python train.py --train_examples=39062 --gain_aug_db=6 --spec_augment=false --embedding_dim=192 --optimizer="muon" --orthogonalizer="newton_schulz_5"
Rows from block 9 of a small audio embedding model, named by matrix and row number. Rows with one number belong to one neuron. Each number is 128 + 24 x the weight over its row's rms, rounded and kept within 0 to 255. All counts start at 0. Numbers have three digits each.
Before each neuron's rows are labels from the 100 clips, of 14976, where the neuron reaches its highest value: "strongest on" is what is common among them. Only what is clearly more common there than usual is listed. The data: synthetic speech, music and everyday sounds put through simulated rooms and audio effects. In brackets: how many of the 100.
# fc1: MLP up (model.blocks.9.mlp.fc1.weight, 512x128), inputs 0-127
# fc2: MLP down (model.blocks.9.mlp.fc2.weight, 128x512, transposed), outputs 0-127

strongest on: dry (42)
fc1.491:160126125099129096128108126113081105125144099116101114094086120118126153127157148115136086115120116085142133133134149103111133144136116112118123165113147175128109138133071144163114113149105091148136155131156132120117061120135134132126129150151123139074155122112125110137149104064147109125127105090137124128168094106158100135119136177139179126082106148179166135165118141146116137163148
fc2.491:115131105129148193138113178121158148152159147121120139133138143106094153157133126145071147140093114116149122143142111144165159088147090144112096144142108143113117110152168126106136122125137133113164128118111072085124159128115158113109105097145125140174130119171128135094120160134142131131139052146133119125063155133089141160103130113100121119119133121158095145149145154126091115147118

strongest on: bit reduction (42)
fc1.268:165130063128180119127123136093153098119146113118112152174150128106106180125083153117080140082117139120108175150128132102141090152144163118167096108122141115114129143092107133113151093125132120118130133170137102140106097139106123132117173137094135155163095120114114135105112132120070082135125120113088148137112126132125146155146122136141160129136118123169100094150136142146156115176111
fc2.268:139143180147118154131155128113092139131147151136126137119140141115109104140136110171130136125121127134194112110112111094197155120121087191112141141121107151129117127169101161126132092162139089144149141137111130180129110124113113176128110127116118140124134149123119062158131082146118138182132105138188139124142111118156096123137086104142114127141112099170115110143096144133109124119151

strongest on: dry (42)
fc1.421:144140141136109138131116091135145150146162115131137096181102087139104143135134177124100095161122097167172136116100145144170120133110143131077117146097115130135134106130122155139163120088124134154141136138152115153107165064172139145124067124180144125113164121146128119092153149139128176105147161115135127138118141150138128146118154121136122152098118163163117103164109144138150101117081
fc2.421:159090104142126108142131157126129144119102156136122118158135191094121195158126128110098124129137142082091104136121146118132145121159199127154129116074134139111090142091142117126122165127138101145123102132140110098130128109128151125106129099120137130149130156146141116124163170082130079112136120147104153124118095132142201134117090133160136151122143115117111107084122120150159109171117

strongest on: tremolo (38)
fc1.252:109145154140094120099127146143154170137088123121142164129150130117129174109177146111161136117177136120123141089113137117168141133110134124119120112118129125123108128138061118082127100099114138129134094135156120120130129130146143076105088118149127149166109096128129130116128103151092141075143169122157096095099137114148108101145164172129104108129144177177123098142120134154111154095081
fc2.252:137123084122136118153145130156101118070132139134139126186149075121133111154075130132158113053121091155143131106134118122112115107153156137172140128123136151105149148096122097145127181131098106122125118120119164155123129089113149139142133120124123140184144167123133099155093101152156089112104101129095131125140126137154141142155075107122137156127120087119115110134179127132153161122121

strongest on: dry (45); dropouts (42)
fc1.335:119119093143152147114104145148128134110135132126148150101141114119090135179111151120128134117141184155120120205115118150131141131166132158135077091092149138135127163151124125101161123131109157164160103130180151164124154115154144125172134135149128141092149166146113072170144077123106107154121114109106136111164118096107167138125160127150134132123113107104140132118107137122121159087106
fc2.335:133119137087099154156133095109133123152165138100111117135148088121111170106108138108128109144151127137143123095084105123121114120153123082140145133110139119114089116120137113171128100111151118158085138129133110112129128116146097139096117175145125098148138073127173162126126161179149174117132131118128077127127122120099142120116108068123100135113109156114103132152146131153125063081078

strongest on: band (56)
fc1.15:155123123144118142150129151097109108122130116108130118094133122117176134149102133115168145106116131143109150133104116087104145121174158162143133144144151119124132093115128123078126161143114171121116139101154123121114057090137105129127094100113096147099140148157160169156136209112130145090154112144104119132141078125118076172170153144110095109133135146124120121127130138094158145138108
fc2.15:137172127158148175127176119147126131135141154126124126156103067148150128104141118130130138117148150141159121162086126089167114095121121108121079117168123150145131131159100171112140137147164104122137122118104168127127139159124139121143135130152131144160127162146089130062108141158108126131159089129176113128113196121139144129136091162133090145130152114170100131130107122110135136147175

strongest on: number of effects: 0 (68)
fc1.245:185123147078116155097139142120118120091120109124104134128102136131125115190133094117142100114133188121116101129122151114126115156090112148128109125122167121149126138103082144097162099148110093084116145144105151159097115139115091149155130107101126101145142109148112159088127122130149136157151144159108121089119158144134138150122156148163102077113099112165162160142119107097095099097139
fc2.245:116096140171137113162122093125116129165129153116134132117150118184103136109082146114081117112128153159102123139145124132148172132161154132088150115141156169074195123119125134114118136131132152122129119124119149114131120139192149149149142135162126122190136124101133156137126123139123078121082130134170143136159120128131154145137088103173154139114116132125114064123119160164127145134143

strongest on: everyday sound (51)
fc1.234:113147120154110105093130164127153139145096109186079125116171093129158142118139129131140126146104162141099125115145119143124177112106159159117127167134106122164089141125122130077138127079142140143162122174134104137110181103112176136121143121098115116108127124143155146158093153082147085114153131128105157153123157115126110095119140162141143118122120152118136104150175162099105164105123
fc2.234:130094141060146101128104085107112187175110110138115152117119100113157166091147122131120150160112122119125155095107135142102122131090105140143099115130144113139138091147088142129137123167113135105072121149127094113121125130154141102108130087096106154144116113119112109111156110142128125192130184133203096141110110122147127122132111118101120136129092134117107116125093135134114156155153

strongest on: number of effects: 2 (52)
fc1.57:112167159115125139112145118170086107146097087122136155116162136118161155126123102129118115134129143149149116105101103064113137137117139122168105065153141105147139145120123109142103127159118115151164143138147135130134116125079086134124108159118123102147158153149127073153056097147095124121123139100144132113135116136121147121077151152154099105104110145121139170118147145117154118085082
fc2.57:112147090122099141104138160090133138134129102135151113158137095172084124130170184114140137099100162098097149176147123120127113130108098108123138120147102140138077103132151107096131120057147115121127120124100138100130102144188144114152131143187128150167108105118136157127094112131123143117125126133095129123129126129112107106161086119120128143162161093100128141085128103115113155117082

strongest on: tremolo (32); dropouts (31)
fc1.257:103131144161125124119101135131110123141175098111125157135098117138151164128111143163093147129108123139145144159155131059170126146125114137082110141103095106106132127158085124066116146113183148150137124174195133079117151144131127122135114151120108150121116144113137130128163115124126148115183129104137107137090133123166072116143145149132127142147102118153099153123144137093111096125159
fc2.257:153131083100169106094154124126132120091118116121119112143123181133102124149140092109083112135148151119097083114137101176099136172131165137175146133141120133117124177094130116119125095127093104159132109127085127113125109133104081135103113097121133138172111101162108095133128136153125108122113106106094152132139091144099142128165159075059096117145119131116108115133125116141125144151139

strongest on: number of effects: 0 (56)
fc1.487:072112097114147137077103119092126146142117095121139149114157125163161088101129144173127091123126138115122113105137126176155170121141066142077108114112111127112141111112120108127154120132134119119107121101152183123133117114154082164108101159135123150163135145135097175144155128176113183149127158144143125138115139130097105169144143131123134154146091097111165137133139118123166124114119
fc2.487:130102120145093094168113139169138091114183161154120091104098156133137115141150117091119101124121092128140132144123128111119148122126135121146119132128171142173115100095162140096124112133082122141065087132093116150117123105104125067131152061141128142134130122118149136157113120133084100128127135088099131133097121099162112074107126108099122124118142143146109119122130135189148146142147

strongest on: dropouts (30)
fc1.2:098088151084133124127070126110085122117178109129126154149124129121130150137147151179141116156114142148143146132108094120125154134164101111082121119121124160099160140078149123057120175118120128165117082127177115157108152118102132144132075107169106135115152124110087130129124076125127147116152114146098120116154127151131145112128132118133153167122122145108105150141091141111136111099142
fc2.2:138104165124123127131177140137101074123121150105137065136113095122154152125101134113175129079128125096122138151174104115105140146105155157180071138108136080085115093134101079089131087133126116120136142146138131133135129113178123147148153134124134164129139140121154114148145128098129112174099138112129145135093140121146087116165117122144150086117144141100131153102128171126147118124133

strongest on: number of effects: 3 or more (32)
fc1.110:123142158156168139110110102073146181113112114129135127147178123107112140108141140101124125089097108142182136178108138143148155117113126147138120106162107159125104094150158116097138110156138123106088184120154140170135087063147129141082125109126148129117111150097149075148111114133085110139145128124120094120154146104141135087117119140125108117114139127147156139143129144128139150100171
fc2.110:121085136113098115165130132166138098078152116122129107124113127108115107117074133170128115144142078160086109132152133150101111130115131145091120114129154095124166147142147147166129104126134114120139118130138170120130169137171138151146116131167130137179129068147134137120136146191092192109121113153125126131113116138159182123136149072154115143110104138078118124116116126134114141130138

strongest on: band (52)
fc1.92:149098129111115178111122113168143154126112121145123093088055105095171082154177119111141134125166127173138131124124081105114138095151117149132120104149101144151105124151123129099145127126123142159096142127174133143120087147127121106138137114092143155165118147140139096141134173092159166124132126142134141105147082135134134178121157129102117136128135132138144115140123142066111147116174
fc2.92:144150129156131116140132190137177138181170149115124170109188082184131158108139134111122139132115125119185137115134135102168134140139146094149113136144152156129148131115118126091126144153092098111145133139095123090125109119131119150134105128158135154148122154126154179116117150096101132136136165097150087136096135143154107101154118145122109060144142133132127139134138129168132127178131

strongest on: drums (58)
fc1.341:099111170124176132143191136109107127174153108116103164126162136147129143097126121131125099127139143136133107150133152084137130098097121136161124111151114086110130134151091151117105149168158171107154106105170132118112139162090098110121140119125158090111122140086117104127086114102125133116140139113114130108164116139122161145114112181134104142078135111090110125121064153139118167119111
fc2.341:110111125136182102127146096157169092123139121158118099136140099154138097159137135086130121132145143139154192125113107197123145161120148121119136130096129125118110099116162073157126114140170079107123126110134124113126102156136145129141116135160117147176148082143116123131134095108105170134131122122160158127108164112119150118093167124121117120138110146138106160089190106121105130102156

strongest on: dropouts (41)
fc1.434:139145140150118098125151145114183154151168106152120133180180135097140159140117143099074138089120119148129151144167140115135106154115160104110113135127166191131119093127074117100142072135107121108148160162140121125154129104116095131149113114129115141137168151096146130127130128120146101132095115134145130125080082077121160154117101135123121148098119125147108113147140146130161144087135
fc2.434:108123108107125157125146129168110119109123108133139132101099136142135091146131146166154129137134074110115098130090123104139133074142097081173139132118118145118037100133173122126128099116119137167139100126130129169127142144114107167121102129134123104113164152125083086095126118151155152149149137130152121121140119139162125135176165108128113110166113117175126132117078092147160142124120

strongest on: band (56)
fc1.345:080095139148110147159138132119134122135115084138114147127074128132176169132088139132151155166157153099125120138125159136128151122133127067129136119116147126083109080120103087136160104120142081083114154124119125130129133153107120146112100147169125173154135133153081147141161138156112143140144122132113161135164118135118087180123119084117124153133137127193115130113147129144155161134138
fc2.345:156113140123153120110109140115069175034168122112099131140151116133174131141110092088132121123167116116124127150139117135155125126158128111143125125147161134107125142126136167110130126146095139124091116144158115139130142118106104084069123149103134118106122173089096119137146110152087100115102136124147104132136083140140114085126102141157124124124143150155161136077146111152140162156109

strongest on: dropouts (35)
fc1.68:136116142147121131140152093127117123121109101122179086118149143123131180127134117125099092102146138140112116112122164156126128140160132134125158128124143142084151125084079155127109067138121095123108121131113115107090143169128112150153117112155191152160157142098105109085090169128171090091099112142132133129125096143147102127159088141099131142137148132137145135077107087142140135118095
fc2.68:128149131116111139137110143169114086113120131127136114178113126125092114144117133149136115129142106133161133150199120124103133108156159104156130134075087130158120128127101115152135171100125183139102114130158146155125139121105147122059136118101129143131140139152126115106132125105109139147145123115130098128128152116148197106145139141167122132174139176126132172148153179103176159155102

strongest on: number of effects: 0 (64); band (58)
fc1.446:115149093097131152118149127158138137133097111147129102153127103095119120124132144069120121141131136085088108118115103113141139153129142162109133140116124117140137117093065154123149137142106166116147163135110126146085123131101104119155139136128130157108112084088141138139101122123130090141168133136151178092147135082107102098141084214131125114126159098136142121141155097114147082103153
fc2.446:152138139128118122106105085138142151109200124118149174174125122111130089116139133140099127171110134146085111161168123152106109123131103105106120134130142180121101117086088103128124105146156144108155152129108070163134132141134138141078107110109118127117107104137118154111152119139138143117126161140170107123108091119157136120128099068168120095107094171116151132111128123137128142175144

strongest on: number of effects: 3 or more (32)
fc1.375:150132118151145097107138116134157120118156100125134170136115156104111127154124159104152130147134182144145159162162154146144120130074134168123122113109125093118113130159087113099105131072147124154121110102078143138131123091180125104153118106124146152163124161071158129151141130146105146143153111111115160146112085109135123117138155139126091108143133115142156140128102171116195168112131
fc2.375:103118136076075128133085137147111144111151149095121117148100132145168140100150086125152125191120096107109134091161120112130106134098159130135137123153143154140128139112110098180119137125140096126140147126201132138121144104113111131158164134132129138121094116119127088091107140151152072099133118121139143138137115125109142130118160101164118128115076177129086114115143129127076082130120

strongest on: dry (41); dropouts (31)
fc1.33:113135150082140130095112105164140131131087137164070131123143116125155163134118107112122166151122159107138115150068134146111124124122115131127107095150141138133103157137136093153140098129155130169128126103095125124126128118137119126147097143160144120131133111137070111114094125121129181112137135167167114098183136171118171093095116153137130094120107189070099123139124111154121145102146
fc2.33:107131124081141127145130114131159174166133081115158151160145136121128103160146168129098163134149102167130149151119123066134083122188140147162143114089081136104121093102132140157130117134108173101103144131153166145128132120123165151106101080121117102134094143109144135101154092135134132157115158127121114137117173112097172130157106098130131144145137108124136163123151108106155146129131

strongest on: dropouts (35); tremolo (31)
fc1.404:138143147113159161115094100100106114138103138161124139131083124097152120146080086141136117121111152116096141163134095116091144129148157117131166148119119117130140113122193105142123176130145103075130133171122149146117148122123135133118132112062134146137110126144094121152163150148128131104175098113113132153162153198077146101091125124142144132125130121117149138118133107138163131175155
fc2.404:136075123140121139131116143141131108118129097118135124144129133124119166154097162147118136132154129147145148144146136129182133115130123153160133137128181157086108149098102129121120086128120160112110109141167074136125118121187108112131088075185124148109130130145090081123112069128127103087124138137155086128141120126151136107125115111141101156126103137159071163182120129144153135133150

strongest on: bit reduction (33)
fc1.235:116133107134120114127103152141102141161122129124117130080117104085122130110139151156137123127142106147144150150093124129094113134093170113126116112092188163109122128117140088137131118162101127076096099129123128130092127130113127134114136162115150157188118110149091084115134108173115084124128162152132111135110135144086142102127181161138146126081176101117088111112137141125109118070103
fc2.235:131155163102149132130137105106129096100067112118120164147146120146110120125134129091123119148162075125134109097144114131137129117107097108115204129098109172151115119153147167137128143110122140139152193130092126145128116119171135134146115150157121084123126147080175158155126141134131147146126130090085153141145105100125108122163104114135124141164111125123165103152083126146170111138159

strongest on: number of effects: 2 (52); distortion (31)
fc1.189:136129105131130148127144147127110126101105153109120122117102101086104123164128112153115118183121153137131132114112146129101117134180119156197130082163125124151117148133097097138116137171177160154149129127190149161109094137126138099139169106169116138124146154153109113103120125112145127159081083092128109128153136121114150170094137141126128138070142109116113102110118139123108160174136
fc2.189:176143108126135148127151143143151146147142109118125166117095107167103156113124165083150118124135155153156111145128112102181148134103112061092113117082141107112107116113139136079133138093117094129143143126120106102129128097110164133116119153079135134119117106115168128138136111160112178097133179125153142131145102125124130066129156115142095106139107111155081131154151133125110085113147

strongest on: band (52)
fc1.11:131133134103105139098092095110086138113115120168135099073145132105101129157157127112170147109102119120112161082119144131133116126130180143116126139145136147147145150132127126078123121125118175146162179117157130104138117153098127118135175079105092163094112149136138125178132106085126172102139165102120142129126159141124140146146109126121120151179161097143141140157164142127107150090119
fc2.11:129203117137135121169132149141126115153135133108127135156145111123143155135091139110117120118154163121148149146133147135125136120160105104134123122136159135134135113161077091093127158133148097125148115131150129098133128142156133110142157112146123093165134116164122124154152145073157090143124152112148080138141140112126095105124123202163159082100120133150124097095164067140133184141117

strongest on: number of effects: 1 (66); band (50)
fc1.332:099127119162128122136161034149111132100143116082152118134133087130136147155128128134147133118109114109150107123134181162187165162127130096160113198119163138138134112104095122149153127119138120133121121088134115125113132154119130133096148133154111121147138120121136152136146135144121122103129136115115126072107116132128167148179136104095148129166124172076143104136147109157088109116136
fc2.332:128118128171086120132108119130094120136144169127126112182103178113085110119116111151134137121134108183091166151167162124101104122135131143102130131064104095132114133180111139102131103125142105103074123142120132114128105122129145133126129120154124105108132170170157108137128099149124124106118131138117110130147161127150124129096138164125138103135128099140151135128124096093184154186072

strongest on: number of effects: 1 (68)
fc1.305:148140116073129098087146080134106120133118111151146088181146109154121084073093169137128115139126096099142131139156123135156115129128109139143118143127140125132159121159135156151155156164100108145148134144137154119127113132126101117119131150135153123127066151097156103108156112105076123125103202146151131142121154125143141162145120079159147099148126142125110156109125088136146161147151
fc2.305:080162093131122103144132188128167091113133168144118149127121141100124131134150107126138132152122114143129131081139155150121159103115133127095077137151117097133123136129148104095133124117090095124139100099133147126131110117153120129109104100141129135154108151149104178176122124139180114117119108161113070124113194127149174109147166143130103137126136078125139094116086132123152118079133

strongest on: band (62); number of effects: 0 (50)
fc1.387:114090129126135119098139166118166118142153110102129145117112132146141130132111115117146147146129116123129165140171138146104121097149113106217107107144151132136118143105124092165090140089159191128129112170100086149102162114128131137143142128129171144111143132150134127083144123143128138117160129127150156156150149119103111120191148142163126113102051105139149158106112158116139112115121
fc2.387:117145147122164124145093121099085147132161153121103113135096079098130128125117101159126120133107122129096091156154123119182199127119134121116094126109141146105160158128175119098131108138096166097123161135133122164130137118159134090166171171111130111080113148112132104159137111109139093134115146133126159136097117111156109093100132123112108127116134144131077098142090104153119147119084

strongest on: everyday sound (54)
fc1.388:127142105120119111096156154142111128135117129145127119143162119142151151170143128076130178135147121085139140128135147129150122116121156131105121134134123105132119126115119147134149136082142130090168202132131087123116123121129202143121136137145153148155120145171110092129112163046162135154144136118138167110114146156156111072158156100127172091130128146127133124144152161100141139106128
fc2.388:101117150127114101157088116116110151130140085135118145091114147132147111072128101156079148130113111086100053084109135185089116118140118142159112128102109141131125103136146133081120108154109152131143141140114162107131122138104110127123155094124125119101131119151106130167140126136131110133146157134122086134114117131167108113081108141128107143123175089085092107134126149175101169109141

strongest on: dropouts (31)
fc1.290:113134069145158134128116090135168107136116133163121155094108161111114118115094123129126091130096129150134130136163084145110109170110108120122116152153164100123101112108125123146129140154114160178087138116143135078122127098136132118126143139129123170156099116149157172120103140134113130128100120156146082128155149149188132105137149182128136124084070106120095125120140151125176162114137
fc2.290:127099127103115134102140103177135134120121148128145096151110136120108122120168098134133147107123065091112097124158110131154127096097135112134115135091076112149131121131157142138126113132106095129134109131166129157125115184101136120089136122137137142083125141124069109116096151137163093134128184122121109120100106123116062136116141109123147146144165138190159113149099133088172111118110